Rows from block 9 of a small spectrogram enhancement model, named by matrix and row number. Rows with one number belong to one channel. Each number is 500 + 40 x the weight over its row's rms, rounded and kept within 0 to 999. All counts start at 0. Numbers have three digits each. After the name is the row's rms in percent of the matrix's.
After each channel's rows are labels from the 100 clips, of 14976, where the channel reaches its highest value: "strongest on" is what is common among them. Only what is clearly more common there than usual is listed. The data: drum patterns on synthesised drum kits. In brackets: how many of the 100.
# convs0: first 3x3 conv (model.decb.0.1.convs.0.weight, 192x192x3x3, each kernel summed), inputs 96-191
# convs1: second 3x3 conv (model.decb.0.1.convs.1.weight, 192x192x3x3, transposed, each kernel summed), outputs 96-191

convs0.73 095:494489543548458463521466495501554480538561537500455471476490492455479476479452473560570505368446521473548478516550534470491490488503512509544585532447456558587398533437401517521556531480495535524524494504509537478551553433537493533469448495491491540536459500495508483470480548431485458455
convs1.73 078:565447505553479533516481502552501470519441553503560545557454490510516503570486506506517470449576480476453541558494467445444556547483495461400473485496501512492501506559533513528425461521533488530469559494475471559529490498503489478440472532458477498540514522494536550425524456529535493514
strongest on: clipping (40); text has "clipped" (40); thin (high-pass) (38)

convs0.47 092:536548496547486504445473449521489494512443434483504484458414553436478522468575504567470507527505403521463475451492550536464422577483551466517538457420492543488485510503498450479481485525512538464446582452447465565522518540485508516466502462482548505490493472509511456533494475557542485423
convs1.47 083:504440534472518463479411497504470482490502431480476506499550481510574460471424480465473455462595506541487464560501446544520530442530536455471482462512475549494533506436447509426412511489523467469508452479487431531449493459542547509444461542458468489480504482428525515448531437489502386467
strongest on: clap (71)

convs0.34 094:466420472524491511468500505523507549515539527497538491498536475543510614523462493529545492477507471464461516517484467557519470484550483453499539510485512553507494507465473538502539509472515481541482442445556524484458448486511583516386458498546406546517520565489445557523453499474439523438
convs1.34 108:463535470468487509455507579454489489489572535468491555525435499503489398508537489503473584541448615488442481484530528407525525479419504481502532502528514481547499457517515478562503504493498456536495469528467501449518478491456422509527531493483545555455498474497541470479440523571494527508
strongest on: tempo: 160 to 170 bpm (36)

convs0.139 088:503516464499536502449551489522517511466527520534567479496533480468527407510457493451445516409477500462487504480511501460421551443441495509448489489529523466421498513534465479490536464457575540525589463549494501561489432473498455517475470453499587444505447483525479513485518467412482512440
convs1.139 094:532477504531466450484488524450465500529482492448505475534512471504529482463490519506453471526445485502517487534458493448527492553501435433528505427449557499502436481541481525461536466461499501482454399485426458512493541448512468502470464492563482555417570450539516394456533467463523502460
strongest on: clap (72)

convs0.119 106:536513435531465470472477471522567470450530548517511572514474478527453579468495512547525517438498459497438464495470493454527484462467508411515496425458515577531530474553471554467550542532500510543502492490551468514488528473508522438463484601539526546521503424513549485503462500529428523554
convs1.119 090:411477465463511561542582517522434494498424520484510487473559533565505494523521453470502510514477505473444578509536495575521521525567490453495453447557442495462563537514506480550455509521485504478455519475436564487478482526493497546551604443524482487452482474489426469514476467466560464465
strongest on: muffled (low-pass) (35)

convs0.44 129:505485448438421496541511514529462469501493507501478453476473503497520482490521513485521466528482449521453509425464436566543583527493461457499553529508511536525500427524494509495489540500449461489466523424458496379450447444448471504534465484476491488516594469427552445457470484427436484512
convs1.44 168:505473549522525473509470409476508496547470542542598539461516490461480578542539489579545469469448449392540519477460555551553542517535560493583535545477457541501483489510490489497486512509483535541534475470519542586486436605508465517447492505517428573493515503489495527525522454500487480484
strongest on: white noise (75)

convs0.137 105:499526484502511486462441527495410433482519529555503473493498564408464496492464543505509507540598429516482505465508470518467572555521525424487434513503558478499558526414531511451483515406470505555538505485559530469497539597488500500502493503503509503492561518508513468544414512446490545458
convs1.137 100:492481538497469481574468544549569547586512512428466534531428430447468501444520546488446483497483461448570511528510499502613519456528433552547447497457549465516370496582524495484466496529498539508492520497497466535541533496485507473473502517490475489458448513535441481453514448488501416485
strongest on: open hi-hat (93)

convs0.24 117:501500524478573514410522474497474473525571503535466517515521441526482465495535543559518527433537515472571436472484478459581570577500500536484465533522500506511544497488477522484529491519497555514496555424481459521508453477510452514572510506551412476551488471533457477517491508459529511500
convs1.24 118:517467434546434452537543533390536553502512437454549579501444511533571448474481488491578463512466510548495509496489484495474490497430460533531559474484543473439485513485503449439484498535506526460492532487573510529499485526438536464443521498484464494530490509432529476490466492496527481431
strongest on: ride cymbal (39); clipping (30); text has "clipped" (30)

convs0.28 098:525496493453523504536495538534570513535506435452502416516529476537481450469489489537485497412519483470467510505449530513539525513444479550528503430539461552468510516537589479490507577545512453540429509503429441510544481582476457542488439565505496495544578438521523523531461454491476522537
convs1.28 098:504495448512486527486544502481520506473409545495562522478593525463541511498445514511490519496426514488497535558501485462531448482579477425484520555410494498514493506506479438463541456422486518508569458531573538511467495480572539488431506486557524555495479544496462487580477504505412507447
strongest on: shaker (75)

convs0.63 127:480514488472548479471496530491436447454527488495424531528540519483421487441489510481506453399544488478468510521541551534473482465442458466463557493493505509497532470449508444505483503455509511459506564547413549510437540467479519453577482452475490496439543475407521497442513410521482472462
convs1.63 118:536463489546508507555464554529589468501510461514523472477503512546512563588564515519504549442478481490507502463501549556442496492549553436444530566400506492517499548570474498499442446469522521509499476505497485509521496500485476595528488481548429539529520461517470512503454468501526433533
strongest on: reverberation (60); thin (high-pass) (44); pink noise (41)

convs0.186 086:505499447489507489522410521542486515460418506439534591438535426466474521443484508503605410433539569550412558457432497432538429528476499439435484476476583503522496516459453538508490526524450565478528512504465523472530576427524553527475466479539544535552492541495537501479499486518505439511
convs1.186 089:518435457554512495443577475472565491486504564540475425522495531495496486463479463474404496464508529500513455523527489607423551510496478458502563502521485538508464500483428528543485496468474519547526517550488535487510514567450473541507536476478502444475528547460484505477576450509479493442
strongest on: muffled (low-pass) (48); mains hum (45)

convs0.99 100:464432533460511478505494577501495509490468485502473400410441492485584443496540432439554513494534499432471503538547517490460512512493573526509613486487485465518451541524525540504474442450542482490560526457583502434477454497396479495437468475503469499495489460491504522510505509526534467511
convs1.99 086:531532497559565583492489575497555515487457518515498581523537491485456569486448476527462462494398543502552509520463524458489459511443509438484462589557540483521548517498504387493493470583506444486502481581430470595570551491537547497507520531534523462495490482503597504520499434449471524526
strongest on: rimshot (58)

convs0.93 098:500504599459539559473526538543496508534552473450478420538457497508463460517467528492496516579488422479575507457541462553623461503550558495557528564431546555573484489510517503492537515519542558513496496488546506549474473445530437437469481563556528523480561506489449569509478542522487482501
convs1.93 090:492524443482546465506505512454506512497484549539559490522417483522509458429509527552513474496510549570506477436486502503428492477496497484535481414583565490412535552523483485516462547505476578494439458519512432461502559561437493504532476490486534433450476543526465507489503520447500538436
strongest on: cowbell (42); muffled (low-pass) (31)

convs0.166 085:509543514581539550490490561520502538519517451621546478532551491571469466425457550476507443492515518508497472477558623518499555549487467473503569517485565436528505588470495540505535546509480522477456568463513480427410556432510490472487443508562509542458440481503480553522482494541466478488
convs1.166 076:441461483444465514510573434465540450477404469410492470561506468506486520461510465437457561483481520476492555456530498553479505519466509422476491396563541536478473527536440465487493516429494446474472474485439513550523490538507471510492448503486408504522532475520552445469497466519521427513
strongest on: cowbell (54)

convs0.0 097:548576529451531568478456547446453481533464513445505526517498569456493482546535451431428468512566478428438456539589525476475505514457429519491527473466509489447520519464490529436425430426487440451552448522431519503550471540490476495443496461530554455548546496526468489551470565456447487538
convs1.0 092:522493495504439507539523459549477475509564513484467515457473420512522498505506523519428541567466464485482555458479523477472468457517559467482495517468491555432501570538511461477522481585478499487519463582438445500494507489515555470537480583533552523441477468495513465473490522562542497450
strongest on: closed hi-hat (64); rimshot (50)

convs0.32 126:521508528454571505540527458479514470489511507524426491501483516476459445514500540649480487526475523425506560471616468473454541453471502507458536488510408512480504484542467530487542509573486440492517563540543506485519488479487492445487519441474457491504448536525508506495480477522514499525
convs1.32 107:488520519535459520461510540500486481468474441520579497485527483534536534469457458437523468481504501477468573483446514555502486427453489515499520483495530552475497552493471524550509573504533552479490480502536462539452470576477522554382494459478507538487538514490496499530547477495425519468
strongest on: clap (86); clipping (39); text has "clipped" (39)

convs0.72 108:551488458515549479453492511495484494497471555482476541491478492494559542530466547538473504572521514460549521526543455461431582451468411496523556476528568501487510435423485429485566532490511439439518530483476448526493531508494526445475494576519476502475528469491527528459459501488491517514
convs1.72 102:418554522487555539471451498461475478452486494612542552544474482547554504483500506515549478429506519474525445463451465532549475487518492470496466492387482482470484501491504509475470438503392499464471540565561568596479526520486519512521499511474525489491533575434519426450469429514581455419
strongest on: march (26)

convs0.191 100:501483494487512503504470555541470559538487463500571400479471463527452476489493546411553499598538535469429568459509516558521455472455443586497560502536472481474479529420491474557563512539429462471426468483522473498562551500532542501467544549474507510465504502509515504521534516610485565534
convs1.191 113:505541496493440509461504495447502452416515488478504511427424535561508483479483477539467493496500507541538471543509453542437563484564540483472467483533539489608467504478508534510525451501586563579500477487482525523451500480515445509465508517532485511550473586497447412540414439417558456453
strongest on: clipping (26); text has "clipped" (26)

convs0.188 092:524491504453487511609425458485471528405452566522425558448522527510545511542453475497525449552520545529475487509482450495495509463460462495481477542511543455566523482454479511468485499495433568420529469550539526433507467436529572498457517524573496593532500521486489506454551562427425462441
convs1.188 070:442443537495510510470575492469489466514495522553508448514429489481492494560570532548485484513464485434502428534545531488603478478544549578539497534592466521495488479495564494589518519488515503508514482497430537452494559583537494538537493489474549526465510508519519582472492527540565530442
strongest on: pink noise (47)

convs0.121 122:503515473473526485500545495479451473420545503443480481519533508498614440578536479525437527471500555519535528479445474483550492482448548425583468532462478463534487520475530490488514463461492464551500455461420499495508526501476525428524461471464400469468491473484486523513475521485572495514
convs1.121 097:493502487467458492449448539474454537521530501543516515527549510494436554453460552485532514486435461536512441493491520449496550564482479556487519506453482431462482420508535521486484507535551436471480524503517531516519480512548483535512511507557534491498456459499530538519519499474465512630
strongest on: cowbell (48); clipping (26); text has "clipped" (26)

convs0.154 111:477537570567570539515529516533515461449510480495414516494476508543540512506481503470486502536472543461462524473511529506586438412507525491484500558532492471654533491438438554489467520514468437461456519501519530486497572552489505429489506455500423476500516473502502500498476571470489545516
convs1.154 107:488514479453484405474442456454477454574526515525491444500451445514459446525509438507449521488511483561517537537597456484583518473549489563512482476478520497428448480479549468513517452438542522495502490458479483416499473537529588525493461522439515486512435472494522495497470415500511424463
strongest on: cowbell (34); tempo: 70 to 80 bpm (33)

convs0.187 131:485540435494499540487545547478534503510503527525470581469491515575534425514520503491481513491473515510551474567600455442440489512535528517494480504512491488533472495460493506503549483474570482564531502504472542545503517518490488515545526549518534517551484494520437470533509544516556492522
convs1.187 175:497482475513566545509497516540512456476505500555543501484524513490409604563465541537566537421494526386441511479467587552540538519538527474524499571481528497479434492557565475515491508500457561533497524550470481575468545529530477526475493520508466465517522525505512487532536420537499460495
strongest on: clipping (38); text has "clipped" (38)

convs0.147 116:504496504573536487547507486544595538465478510596531498470502457539449491487484500487471509501478578459475509508483486516530511433491513496476530476474441509439501434455562521492537537503443497495455503482407531517486451458470445425452486458526540503499523505571460484538474389460488524519
convs1.147 112:524550514443444464548598529542438439474485527444537506479542485476476580543508551470517524520458493508527468529537474498501422473509514448558512489445456543499532500493541541478488486440500534508490451456620453424504555488500492490498483433504520559488411489448502496504409542433485485467
strongest on: pink noise (43)

convs0.149 107:458478542476519563546465519510469527479479539546477515449501511449454555416512488452495525557456495457441439466435510464418481531505403570490437450479583459493572526481506490556529491424570512541525513511441532532437493499470470544531594456495445535497541475530555489481515437475468476497
convs1.149 106:546537478502477529524483463436566448526488488464518525524516443490505493487487480491529532482488475561565525516487535524543460481448495426513517496543503600507454468472494442524465467501493559450463486532522511493474514501515542505430379513509515475544462599451480508446440518540539479456
strongest on: open hi-hat (66)

convs0.138 100:513473523460439514475500546497404533435537517474453470492449530546441502468473509598480455545427489451455491529538597483468532444473503556484508523529477533494563493485530499536440534522483500480435475544526511504512531414490474483518487501482531512521484591583530448526518459459473497511
convs1.138 107:463526470513543503540505464518527509442523520495573488457505528518525560502512535480533564500554508509520544486499474450497453460519525534446461530463450508461567543522465493494499504569506503490482541467538426558461414551460545558399496445458455526460501498460510524477517545544459549510
strongest on: clap (87); clipping (35); text has "clipped" (35)

convs0.3 141:495567587523447430491550502503533479485529504499489522536576526474492598501548493457482515468499537497490534508499633524506500537455492529543449531551511541522520561545561539483530530588527538544513518566559505516620548549479540529527504493486554511506468503549489568569583484476531513545
convs1.3 127:473466464441447485502435487583529514533483440521497407496475481497495468464516512428482467510536404483520491477483406480509427491575546461442491524507461561516513488393450467512476528488471502582532482527486449497415439468523455539418552552529516556498548522485551500508512514465497472468
strongest on: clipping (57); text has "clipped" (57); thin (high-pass) (34)

convs0.17 099:507539456599487495487460526434505497478485511502444454472502580490476568443565485504474542473503577547532562545554505501468481502512562548532501484459519473495526589555532460487489464498522473570526512473427554524516496518438486531570526497506491491545495493491517506543371530467483520526
convs1.17 110:462509423401500484480472478499585464569524481551533621566547425487533476498491560491477514492470534435517445505452558446466420464513469471469531569538537543430494477505490479503426512537478561500470483539547488538500461448466446492524491515522528546408495503469495482417513487531504538543
strongest on: clipping (39); text has "clipped" (39)

convs0.182 101:508462561522518469467506495519521517500471493502494483467566506479530546520515533465507471585485468535444565502557496466533508441482553533478516461488555502482535467530478483499463512490495527550481545527462438566473503433501461491474475518521471508546530524468484556518475448458536538524
convs1.182 093:500454440506502556412482570471544429444511552556522498474437487545502455464506510513470529526582540467540424436535512527453502577530492451462504512529500545546469414486514433553494518481545481526524491490502490489562505549449531560519483462494448457471446514495499490419491484505498403497
strongest on: clap (53); mains hum (31)

convs0.167 091:456516480543576523528502404474511495469517480548503600479544453474471473460521550541509483385501467518533557516542447527527459541535540478449502476502506490568500495458550462463536505497517503532565554465437527509462469499471542500572523548524454508511508558529512504525424456395494487487
convs1.167 101:452481461479475532494533480518514486508488630545541479528522472528538494418428459475479527540538534472513501561535538490456550468521474426499492482500508576479465514506465493542447455489439509530440515427533423504541502572524470535411507497550525493459428454466515541451532479586481471495
strongest on: muffled (low-pass) (40); mains hum (34)

convs0.65 090:457530494514493529506555557508418549539547428536518477530557511550483447424525500553536466571454422523450484495520424473589504559531535503453550516495454438463510498444527540537480504484470530531431508402419469572422474468518414507434513546540502545494476484488485468534465535562482515506
convs1.65 085:426473506498469414456484487452562424474524565507557530429461543464541557469514517528474468513518561490541540462522510477448483482528538517524540462540481505539557477509504486462534508439538484438502510526581472391525477560474520456456484472456497482580457544534508581506454528476506482545
strongest on: thin (high-pass) (40); clipping (30); text has "clipped" (30)

convs0.134 094:459488479467514563475512416606498515515460425488493437574525471477523485558545502518521502522509472502507485520498545486514447454541541496530529530484499482554455475484486481507491514553484470524563433502504536547407519500476520521515481504570437552543483498481522473445556548471464499461
convs1.134 079:469459503479523443526498493404514427544530493548519506417479471537540517485527500472534576481511492511472517436517467488468513499513481541420510482430430482432481495458472495508503507506540479526397544476443504453522422526445476451590417494491496536464496509495422559510505510467568506489
strongest on: cowbell (45); rumble (28); clipping (26); text has "clipped" (26)

convs0.113 096:513570463528567487496498464539463538453485442558475385418560446468507447476516490494486522517542555498483450533511453497563494531492482494480449527495578527507588496455509514529452467539494554570539505463471467465511466467466516504492460498479435510461536477474457464531468496461541438492
convs1.113 084:497469538474450458510518511445438514527475522450505573497482483511487458497552484497568415441441460490530457494476556509500445475475523529561466493460497502493458455535495487514546479524466479394469514540536488499485475560497477496445481471492585508545490508494481590549440462508471512495
strongest on: snare (77); bossa nova (27)

convs0.90 091:439480497511501486501540493470481512468463549553517586517445488470523519472526456625528537487537429493547493533421486522614507500551454514465486498520509503432496521517509455439453481506490517604515486414444486502511441548535508523467488553504544494504563502504439504492483495415483466457
convs1.90 093:514497492516492495526544532505500506521547476417474430516528504468526525516507530450499466488481494500499529480527507479504474507448445450520495451503532474546474554515437566480546515340463537462570451427564462522503515515495578478457483478466496495482434459471487506506553567532470456522
strongest on: thin (high-pass) (31)

convs0.18 112:558472474580542513508500553491491452466484537464519504448573540464549520464470473518425498479483515474508562522546459515559547465475498565565473521567468548512537464528462513516512543526505461462480521496554502457519529486522540454559503468566473524465507528489497469480469487587450534550
convs1.18 116:462510574432488515492480474470549543526514518558523503550441504521527556481473558518452493545545518511563488493587509467506513504527500552517529482463515454523456496522437481481474566496523526464513518522538518611474513513474548547441442466556511425525420490467502540481499522529490433402
strongest on: muffled (low-pass) (92); clap (58)

convs0.144 084:459495550504472472502491533483507553503478487500547535388523477461485520463545451490507486438494507454509448450472520482513468487553561517450581528419479458484490525493467531479429493514461492492525488500560514432439474510506449494461512452485483507495528500460542536500580449441517519488
convs1.144 090:514479435517505513514482487553428465499575550401527499475461471524508484461459502487467470518515527446506479531567473435492510458480461514532461509608526584520483450479579571526498503445529552524484433495441421601481497470483510495512513451434441465441443515486535475515528542503478471477
strongest on: closed hi-hat (62); thin (high-pass) (39)

convs0.163 104:446412512491517540542506541533490518507518462559556572445465485510544507503490442531516538467562560465537445463509495497490489474464545464466521552423540544476531461441486508469471457454543562435558515537536461555524538520570468478538448450496439497539505573529520474522483517562480479440
convs1.163 115:502502452485492472528456502472481526533608503506466455491452517503534511477556535447555448483516535538499539509545474477496488614580446540546470495489505442498414489545470524498478472519560472541461521459471500541481505436432478465466557486534529465528529511514492490459494495461559467499
strongest on: rimshot (64)

convs0.171 115:452470460471469500488530463535461518520518513477471441430484489533477525419533418456494553503440576447480551502476477476538548409512494481526573515438483512519535515520470519500540504497521466452437473504503446483444421403527462492525551592492534543451461438420501481490530546401440467527
convs1.171 100:491503425528584533572493484535453508506528483502496504508564495520543510567483469567572461482466467473502548423471526543433486500581525487434492517473476535461556520537514496570478515483566544545529491502494524523511525524486482565568488379477458577538505532494494543446487539449532498539
strongest on: mains hum (99)

convs0.54 093:479529591540546481584542477460515529495436437499483470459506508491475526460467498508546494470459515529583509602504545517512536460492442511514485522469476540503511514478479532533565586548521469584460488461460557551433494520530450465526498559520464499511503524508557564514551470487453465488
convs1.54 102:566478383467423499512492492482550492530524563461517487507537485492548467536524511435471525516522540430500487493525484403435473504487523486488487522522538483499478461433476464506489445447544563430499445446558481474487474467485473457475510476487481478503536483481463511500474510530561502547
strongest on: march (26)

convs0.180 085:523552486473539491506452438493528507524497501525465567537562498495479481495457524473515420464557505575548462523429486526587494535386519572463533472481475465559525516414481500444479471481452523470594547439475475519494491470522468513461506537538462479505541550518500568415520531497440482505
convs1.180 079:503493458562480486481533480468429527548487547475554390464520529428468479555477418486484557472353526470436449478449508518462551470509518496543457419535499565522413501554507479508494513499464501507469500485527459491483553457485546470476499486465513503461484417517486523592476575554499488481
strongest on: reverberation (63); text has "room" (63); text has "reverberant" (63); muffled (low-pass) (47)

convs0.98 105:497460499511504480450520493455520477568464479479518484474514487549545504560493483411494473539487497454507438490429511481466480447387455459472467517431501428494522464532488501497514447495483510497505492490458511560497541492510514514433447524528464518495545468516444513452483439525482525473
convs1.98 093:568520455461481492545453474584522525486530486472508549440470525509491465447540562500509478450519474504573474493493467531471505568561489600458502486530528534479443486512540543487567484485514482465413506519540510441472449447493506448557541503538513534515438493499489465514495482460535474485
strongest on: rimshot (56)

convs0.68 092:485410467430506474438461488488509509551550455462500481484474522499503467504565462528487525514538445527553567488522409516495545534462551482485456542485502487532451485541482474534653507481533438500614482531517481454477540419522495476564533471410475499538467515549501534506476485600522524542
convs1.68 095:477599547556524537467518481498506466517494480520531526465490560599544492501443496486465474546456520554454471482464513476518468576455527502487497483603538501498539548465492518539464489466473526407458553459522503474542508515520543510450508493553514585452524471379528500488527558481444523534
strongest on: thin (high-pass) (45)

convs0.143 126:504558530552497520478543445471507473492530515545527587503589531534545565559495525463468546503511497543549520534525626473525547521482493507534487542520521425514531492510583514531516464520514478538555495550510503564532517496486504570563484526495548516511493496569472493557585467506490512551
convs1.143 128:441449531435423502527476509452516527502414516475564504479435500471464460569526509517549528437493468458514484421461486524525483467520567481485479549547486531491458460523479470510489463457510569490422585586452511517470516461546423460561482535577503528539578546554513528465482448518534444493
strongest on: clipping (47); text has "clipped" (47); muffled (low-pass) (36)

convs0.35 096:527499563496563576437493530503484473508554452491473415641557508529510523489513536474485581549564481445440502481547522488473578515523482576517516588519516441511496441511533468498555556515490472452476489524542513506558456595507491497519466498454580451504539522501493475465455484499493442565
convs1.35 110:512504430509508521480507502465503521570447548452534537443478530495477502508494487488497435497443506568588496465459488512478413468487521457503454575515469516461522502557401511407479464498564546468520515514499473576453539436476507458538544452513441509443557471445531486482605528488460549563
strongest on: thin (high-pass) (75)

convs0.12 094:438476500422564505466556521510525421490512558519475498480476497483502478448508528544480522493547571465523476504551545516621550462491544446497479489548536522606540434550490529491507513476481494464451506581487541509454464484509478536495463533528461451460568498505444515487495517449506437446
convs1.12 082:504538452546471456441468509514483483480526511513493547490526485541434502492425496456488499470519541501416475515507500546426419459468480544513550469477451440483460497506541489512544440586473505475447537475495583468544545457496501571510481486486486536456456451506465544471410505518525482474
strongest on: cowbell (65); muffled (low-pass) (31)

convs0.135 097:534520553528572531569470469492503484523501507513514475522478545511554555473496508574520495562495505503542523568652599576464558525508398463493517489501460441512532547514504507493585516569476517507520466470480443445508530529500491480479427460507551485494578501536533494501447560432532492507
convs1.135 080:450514421535469536477517500448592471489476467477515503525453534562502482481530505477539498475488520456508471504507515507475441424499592473504470553457538467517482450467488530477443517489526596455500568523570491528520495483477504501492541457568493532456487492512507524503488450569456518491
strongest on: mains hum (43); muffled (low-pass) (37)

convs0.160 096:525500445478455526459447499501504513521588510545579473495446541518578504534560458446517454449455474544438428439496517507471480508496485513487585476466495508527500503484429474559479469508517516569530513477491530570554441518525522468471529515480476476468492460465531450469510547513455523548
convs1.160 085:527518456473504547512583552512483484526537454484522485413489503531432467504542504482484532506492523464571536568482431528497476473441456470483506469594495487578447518500565486528552505506450422497473496493557487510420506448444475538515550488547528471429488493555469447530454511356558491479
strongest on: ride cymbal (64); clipping (27); text has "clipped" (27)

convs0.189 087:557517491492479502522507553549517403427538465507439403502525538512466514427545478545512555471470500423408485506439509461484524498522483528419542557513499492474475515439526514505488493447572486538556493539531540503492481563558527530478582498521513457498505456478499481513523522469454419486
convs1.189 095:487467522511507441486501514549464576461514490518591482528538445510538495532453448526468497521485468567523502501568527422536423565531538462461405473465524577545517516493502472491446478449484513514467492525479502473429523477491555465439468535551487482434466497480486498446514514516469571531
strongest on: thin (high-pass) (33)

convs0.136 088:527476487542560503445493552542555522566551497494535437508468493559482503516529463565568458488524441488529477602564497482521557494473534531576477561538562516537495474530423523506464480483493532522463469434543503540569454596501472532485555516546496508471557474485584499521511505512476487509
convs1.136 090:482540521487423489496494456477530459446498499522459477450498505471452480476460485552464526496483469472485558508575458518501473555468472408456450489569511466472564481507566481557569515556450516420501515508542473494462538464504493482481445532467485512467456469501464521546480512467459523479
strongest on: thin (high-pass) (46)